Weights of a small text-conditioned image diffusion model: 7600 steps.
Rows from block 4 of the denoiser of a small text-conditioned image diffusion model, named by matrix and row number. Rows with one number belong to one neuron. Each number is 128 + 32 x the weight over its row's rms, rounded and kept within 0 to 255. All counts start at 0.
Before each neuron's rows are labels from the 100 images, of 14848 (inputs lightly noised), where the neuron reaches its highest value: "lies over" is the class under the peak. Only what is clearly more common there than usual is listed. The data: rendered roads seen from a driver's seat, with toy cars, trees and houses. In brackets: how many of the 100, against the usual share in percent.
# fc1: MLP up (model.blocks.4.mlp.fc1.weight, 512x128), inputs 64-127
# fc2: MLP down (model.blocks.4.mlp.fc2.weight, 128x512, transposed), outputs 64-127

lies over: road (66 vs 34.3)
fc1.257 [135 145 140 144 143 162 136 123 117 166 112 137 125  50  99 119 115 101 105  71 139 192 112 138  93 128  66  73 138 117  34 117 119 126 105 127  78 115 107 155  98 164 119 116 152 144 133 127 170  89 106 145 170 171 102  76 120 165 129  70 153  69  98 175]
fc2.257 [146 172 141  78 172  96  98 136  90  72 116 164 167  83  99 141 119 140 154 194 137 122 105 162 118  90 182 207 146 151 169 131 128 187  98 132 157  96 153 174 128 103 191 115  57 133 127 175 105 162 147 111 125 135 161 170 162 141 120 100 102 143 127  94]

lies over: lamp (70 vs 0.5)
fc1.132 [203 125 184 122 162 112 109 113 140 119  94  95 164 124   0  93  99 143 129  67 110 167 100 156 129 134 112 138 131 113  77 131 120 117 120 138 122 189 111  85 128 189 123 116 113 154 130 136 126 148 135 118 147 164 163 124 109 105 170 135 126 175  98 144]
fc2.132 [132 143  40 117 123  98  77 138 130 109 150  75 110 193  64 130 129 156 127 132  85 110 111 165 154 205 153 148 106 121 111 114 110  99 135 120 120 144  83  71 103 111 106 110 127 122 160 165 237 167 114 153 130 108 119  78 135  80 135 136  63 112  92 173]

lies over: lamp (25 vs 0.5)
fc1.86 [ 68  95 124  88 167 138 106 155 200 149 104  90 124 225 101  85 103 102  94 116 133  82 122 117 147  48 122 110 106  47  98 128 141 106 120  71 129 149 178 123 115 106  31 115 123 122 103 133 138 137 127  89 146 113 133  79 126 140 119 157  87 199 138 136]
fc2.86 [ 92 143 182  90 136 164 162 180 146 139 113  94 135 182 128 149 120 105 142 177  88 144 130 114 137 185  69 132 139 156  69 111 124 155 147  93 125 120 172 165 122 156  81 139 102 107 148 154 119 143 167 119 118 141 152 157 137 144 134  77 110  99 106 148]

lies over: tree (34 vs 1.3)
fc1.97 [107 208 110 191 150 205 139 102 170  97 137  87 143 121  78 109 150 100 175 174 195 171 191 101 153 153 117 171 148 141 137 139 158 127  96 114 123 156 145 144  62  95 110 173 129 117 149 127  92 104 158  91 149 157 120 162 107 108 183 154 164 130 143 106]
fc2.97 [160  88 104 110 103 140 130 201 127 144 156 122  94 128 125  68 116 185 207  54 100 132 141 123  87  86 144 120 158 118 129 134 137 132 153  96  91  96 137 137  61 127 158 129 118 132 142 148 140 104  90 127 145  67 186 143 127  54  78  81 141 106 126 142]

lies over: pine (100 vs 1.1)
fc1.384 [ 84 108 134 133 132 114 137 137 128 114  54 136 159 137 122  74 148 117 125 163 112 135 144 125  44 106 131 133  88  97 158 117  90  73  86  80 201 120 153 189 137 151 117 163 136 161 153 150 141 129 107 157  89  80 107 130 136 110 108 114  87 124 172  81]
fc2.384 [158 181 138 139 115 147  52 114 126 193  96 152 145 148 199 131 137 145 103 117  93 142  70 140 148 113 148 131 126 197  34 126 130 124 144  98 120 121 158  63 128 160 117  98 167 103 162  89 124 120 102  98  91 169  49  92 154 179 125  82  77 138 161 175]

lies over: pine (76 vs 1.1)
fc1.74 [195  90 171 124 157 149 137 102 104 194 147 153 103 145  90 124 113 111  75 144 142 172 140 144 159 100 176 121 134 121 102 125 198 110 188 180 117 152 109 108 100 127 103 157  87 180 115 135  81 119 144 126 125 114 132 132 130 200 136 158 121 139 164 136]
fc2.74 [125 164 158 199 105  68 141 137  92  87 106 157 138 124  50  92 186 161  75 129 117 112 138 157 163 158 145  97 133 165 144 139 184  90 134 143 169 123 198  82 144 134  85 101 188 129 148 160 157 155 126  68 157 126 153  86 116 111 148 113 158  73 108 144]

lies over: truck (99 vs 4.5)
fc1.511 [141 123  99 101 116 151  98 150 150 126 125 132 110 137  98 129 135 149 154 117  98 141 135 121  83 151 115 179 149 192  78 145 111 154 144 162  81 116 184  67 124 115 129 128 140 127  97 138 139  87 132 148 132 116 132  94 155 138 144 138 146  74 187 154]
fc2.511 [131 165  99 112 165 172 103 153 139 160 145  98 142 155 140 135  50 101 129 115 111 156 187 172 131 107 152  26 145 110 122 140 121 136 149 184 135 192 142 156 156 179 120 124 100 156 148 186 119 108 128 118 125 137 109  82  76 155 157 120 129 173 133 179]

lies over: tree (75 vs 1.3)
fc1.451 [ 76 122 147 132 168 144 132 183 118 192 154 138 112 135 123 148 140 124 123 171  97  96 166 129 101 131 121 155  98  69 102 122 139 108 112 154 129 123 130  62 160 129 173 127 181 122  81  81  99 179 106 119 122 121  52 163 143 170 115  67 103 178 134  90]
fc2.451 [ 83 166 186 110 188 151 116 166 145  85 106 125  92 122  52 125 182 147 128  91 130 167 109 140 164 126 136  87 115 146 159 100 123  92 148 137 118  63 174 103  80  77 138  78 120 118 156 143 181 165 103 169 136 139 152  64 142  79 121 173 122  94 101 172]

lies over: pine (53 vs 1.1)
fc1.215 [121 159 109 147 116 160 155 132 135 116 155 175 136 137 154 111 160  80 124 174  87 115 110 150 106  93  81  91 127 122 132 107 115 110  65 204 134 109 168 136 161 118 161 116 136  99 132 101 128 201  99 123 119 153 159 178 117  76 127 119 139 127 125 129]
fc2.215 [154  93 101 118 100 138  95  55  63 127 125  79 133  85 158 104 148 114 134 133  92  55 127 164 118  83 157 166 113 126  59  97 111 118 121 146 134 159 132 119 129 160 115 108 115 133 169 126 156 145 120 122 104 110 121 124 154 121 154 150 127 178 119 126]

lies over: lamp (41 vs 0.5)
fc1.276 [149 116  98 153 142 148  97 167 125 145 177  83 133 102  82  87  68  95  75  94 101 133  85 123 136 104 135 133 104  81 124 119 112 159 145  95 150 122 120 134 182 142 166 100 111 180 130 106 136 126 182 113 150 114 170 100 123 110 137  73  78 126 176 108]
fc2.276 [ 99 104 125 134 137  11 153  96 114 120 123 158 141 130  86 130  77 135 159 157 120 127 163 128 114 104 124 106 142  67 152 112 138  88 149 138 120  95 143 205 122 117  98 110 124 114 185 132 154  54  76 118 121 132 197  99  81 119  99 109 116 145 133 145]

lies over: truck (52 vs 4.5)
fc1.75 [105 134 125 128 134 149 117  80 138  95 125 145 136 152  90 155 147 130  79  91 113 161 122  27  90  94 164 147  96 125 176 197 110 143 125 111 128 121 142 104 135 210 117 125  88 163 164 148 107 114  91 154 139  99 144 139 158 155 117  73 130 176 188 107]
fc2.75 [106 187 130 137 162  83 110  91 123  73 148 129 138 132 115 186 177 153 115 169 126 129 134  77 146 129 135  88 194 148 135 156 100 155 129 172 139  75 121  92 139  71 141 130 140  91 176 172 155 142 121 111 115 107 127 154  59 184 140  85  61  73  80  73]

lies over: tree (36 vs 1.3)
fc1.352 [ 85  98  93  97 111 133 108  77 113 169  61 125 137 101 136 152 117 108 175 187 136 185  83 146 173 105 114 143  90 100  53 146 160 122 129  67 158  89 114 142 184 111 197 130 123  91 153 135 156 117 149  89  73  69 115  52 130 141 176  90 144 118 181 154]
fc2.352 [ 83 155 174 149 107 134 129  71  94 128 138  82 122 164 154 112 162 144  99  65 101 118 184 152 110  89 176 150 110 173 156 158 127 102 125  56 157 133 117 162 109 168 150 137 154 134 141 109  85 109 163 180 189 139 122 196 112 142 160  90 176 129 124  90]

lies over: lamp (82 vs 0.5)
fc1.61 [145 117 109 167 123 160 167 146 106 126 213 118 121  79  86 108 179 133 178 169 112  81 162 124  78 112 135 152 147 122 180 117 119 149 125 131 127  91 137  68 122 156 129 134 123 108  69  91  75 163 110 100 118 118 117 118 166 145 167  99 140 145 103  98]
fc2.61 [ 45 136 142 157 137 117 167 131 113 152 121 168 135 166  99 159 119 119  92 109 104 132 145 127 145  72 111 172 125 121 113 128 127 135 138  83 117  97 162 148 111 126  84 136 112 124  73  73  99  84 134 123 121 150  78 107  82 140  13 135 113 142  92 106]

lies over: lamp (43 vs 0.5); car (26 vs 2.5)
fc1.302 [125  64  74 113 140 146 109 121 145 133 128 115 112 205  33 107  85 109 117  60 171  93 186 124 144  91 196  97 131  76  68 135 127 174 183 152 124 125 142  89  95  84  93  84 146 172 149 193 129 115 129 142 113 150  91  99  45 143 155  94 168 165  81 126]
fc2.302 [109 188 147 117 127 159 119 188 121 160 143 143 120  59 119 167 116 135 111 116 183 134 132 108 179 194 153  91 136 147  80 175 132 147  64 151 101 108 134 153 124 162 154 144 141 131 111 106 142 126 217 167 121 145 161 145 101 151 116 121  97  89 141 105]

lies over: road (78 vs 34.3)
fc1.147 [ 71 137 160 148 127 138 117 119 149 117  93 108 116 149 141 142 125  88  64 172 116 110 171 167 162 138 180 121 135  52  69  96 154  76 100 102 138  86 134 115 120 154 154 125 133 159 163 130 155 133 154 149 123 101 167  96  82  89  96 223  67 129 199 111]
fc2.147 [162 130 173  17 149 186 186 180 112 191 137  95 160 111  76 102 121  95 144 104 176 148 163 136 146 174 122 111 153 180 182  76 127 132 119 131 120 109 128 135  89 158 119 157 138 117 121 126 187 121 120 138 146 123 129 150 154 188 187 166 112 102 151 126]

lies over: pine (55 vs 1.1); tree (41 vs 1.3)
fc1.83 [108 170  63  85 108 146 159 116 179 124 187 147 136 136  81  74 138 151 188 116 149 103 154 125  94 174 131 117  98 101 159  90 117 119 114 127 133 175 147  74 146 156 172 154 199 154  97  96 168 133 107 127 155 109 140 130 107 174 202  92  84 103 110 118]
fc2.83 [ 89 119 153 140 133 138  89 131 125 134 136 145  97 104  85 131 130 133  76 145  44 145  93 162 159 111  92  94  96  70  59 110 132 125 187  98 126 124 197 136 136 136  76 133 121 126 178 122 172 102 163 136 143 130 157  69 117 142  86  94 112  59  72 143]

lies over: road (91 vs 34.3)
fc1.219 [136 110 148 151 122 139 154 101  94 148 129 120 122 168 139  77 114 129  47 140 139 134 154 144 108  90 205 126 143  30 196  77 104 106 110 143 185 114 142 105 116 164 133  95 107 164 113 128  44 133 109 143 138 152 130 120 137 120  87  98 158 141  64 106]
fc2.219 [210  82 110 129 142  83 120  89  80 136 150 197 161 131 142 180  98 129  92 137 160 124 113 118 125 124 127 165 123 181 108 126 137 105 119 164  80  50  86  98 140 147 103 109 127  99 137  71 131 161 176  81 115 113 140 141 117  92  76 196 112 115 157 159]

lies over: road (97 vs 34.3)
fc1.293 [125 126 144  17 122  87 127  95  97 145 115  64  98 105 132 116  58 143 127 137 165 119 158 157  90  53 105 100  96 154  97 124 103 104 128  87 105  70 138 101 153 104 134 136 150 108 163  96 149  91  97 132 117  99 135 110 130 135 140  95  91  11 165  85]
fc2.293 [142 131 158 177 126 134 152 110 108 115 109 210 140 128 133 143 130 126  92 140 142  68  71 123 115 130 137 140 117  70 196 166 142 122 126 178 111 166  93  94  99 184 155 146 148 135  54  68 130 104 147 166 146 161 136 170 116 123 142 113 136 199 122 137]

lies over: tree (25 vs 1.3)
fc1.504 [ 87  85 106 112 117  92 116 106 142 139 131 141  46 118 119  90 111 111 146 116 141 117 124 149  79 109 174 116 208 132 109 158 143 105 111 111 136 155 116 142  88 104 103  98 139  98  85 151 135  98 123  65 158 186 119 118 124 118 139 135 125 138 139 125]
fc2.504 [160 127 138 128 106 171 176  98 174 144 109 100  24 165 115 111 112 134 130 131 146  88 163  91  35 107 120 184 154 134 101 136 141 173  97 128 152 144 162 147 143 131  86 140 141 106  79 106 141 149  99 117 108 117 164 121 142 143 128 100 105 159  95   4]

lies over: road (100 vs 34.3)
fc1.299 [166 128 125 126 108 108 189 135 124  93 116 108 138 105 108 126 118 129 149 153 172 120 127  81 132 126  93 143 108  78 175  86 130 113  95 136 148 104 105  98  68 193 112 162 115 124 129 123 120 133 108 150 104 139 135 107 144 135 125 167  70  95 127  86]
fc2.299 [114 131 237 147 140 138 187 131 168 158 149  77  97 138 114 164 132 112 126  61 114 147 152 119  93 112 130 113 154 114 110 127 113 136 115 151 199 148  61 124  97 147  67 141 138 102 127  81 163 125 102 147 109 162 141 147 109 149 154 135 147 120 144 120]

lies over: lamp (49 vs 0.5)
fc1.391 [123 101 112 121 111 146 107 178 179 136 107  88 156 126  70  64 104 159  76  78 123 125 104 137 130 108 142 127  62  99  53 144 132 121 137 146 122 178 104 170 132 112 122 101 116 168 128 162 196 110 208  78 174 122 130 133 150 199 153 159 115 138  95 148]
fc2.391 [165 144  79 126 152 137 110 181 118 143 133 135 154 125 112 158 109  99 138 129 178 146  96 130 151 127 117 113 147 168 129 158 148  92 118 122 138  68 135  37 130  43 118 132 140 158 132  69 158 184 148  99  91 123 167 164 136 111  57 123 151 183  99 158]

lies over: pine (33 vs 1.1); tree (29 vs 1.3)
fc1.37 [130 154 196 192 141 161 176  91 145 144 157 161 158 151  89 146 112 174  81 110 148 149 135 107 100 144 120  94 147  87 107 107  82 116 105 128 116 136 165 145 121 199 118 160 126 125 141  99 126 106 159 101 118 133  58  99 128  97 159  98 141 146 163 138]
fc2.37 [199  91 106 115 113 133 175 146 130 193 130 128  86 138 143 102  87 156 174 172 179 159  65 133 135 138  89 195 122 138 114  62 124 116 120  48 127 140 155 147 145 100 136  71 131 117 143  94  82 133 147 144 139  85 186 123 162  85 108 129 149 112 185 176]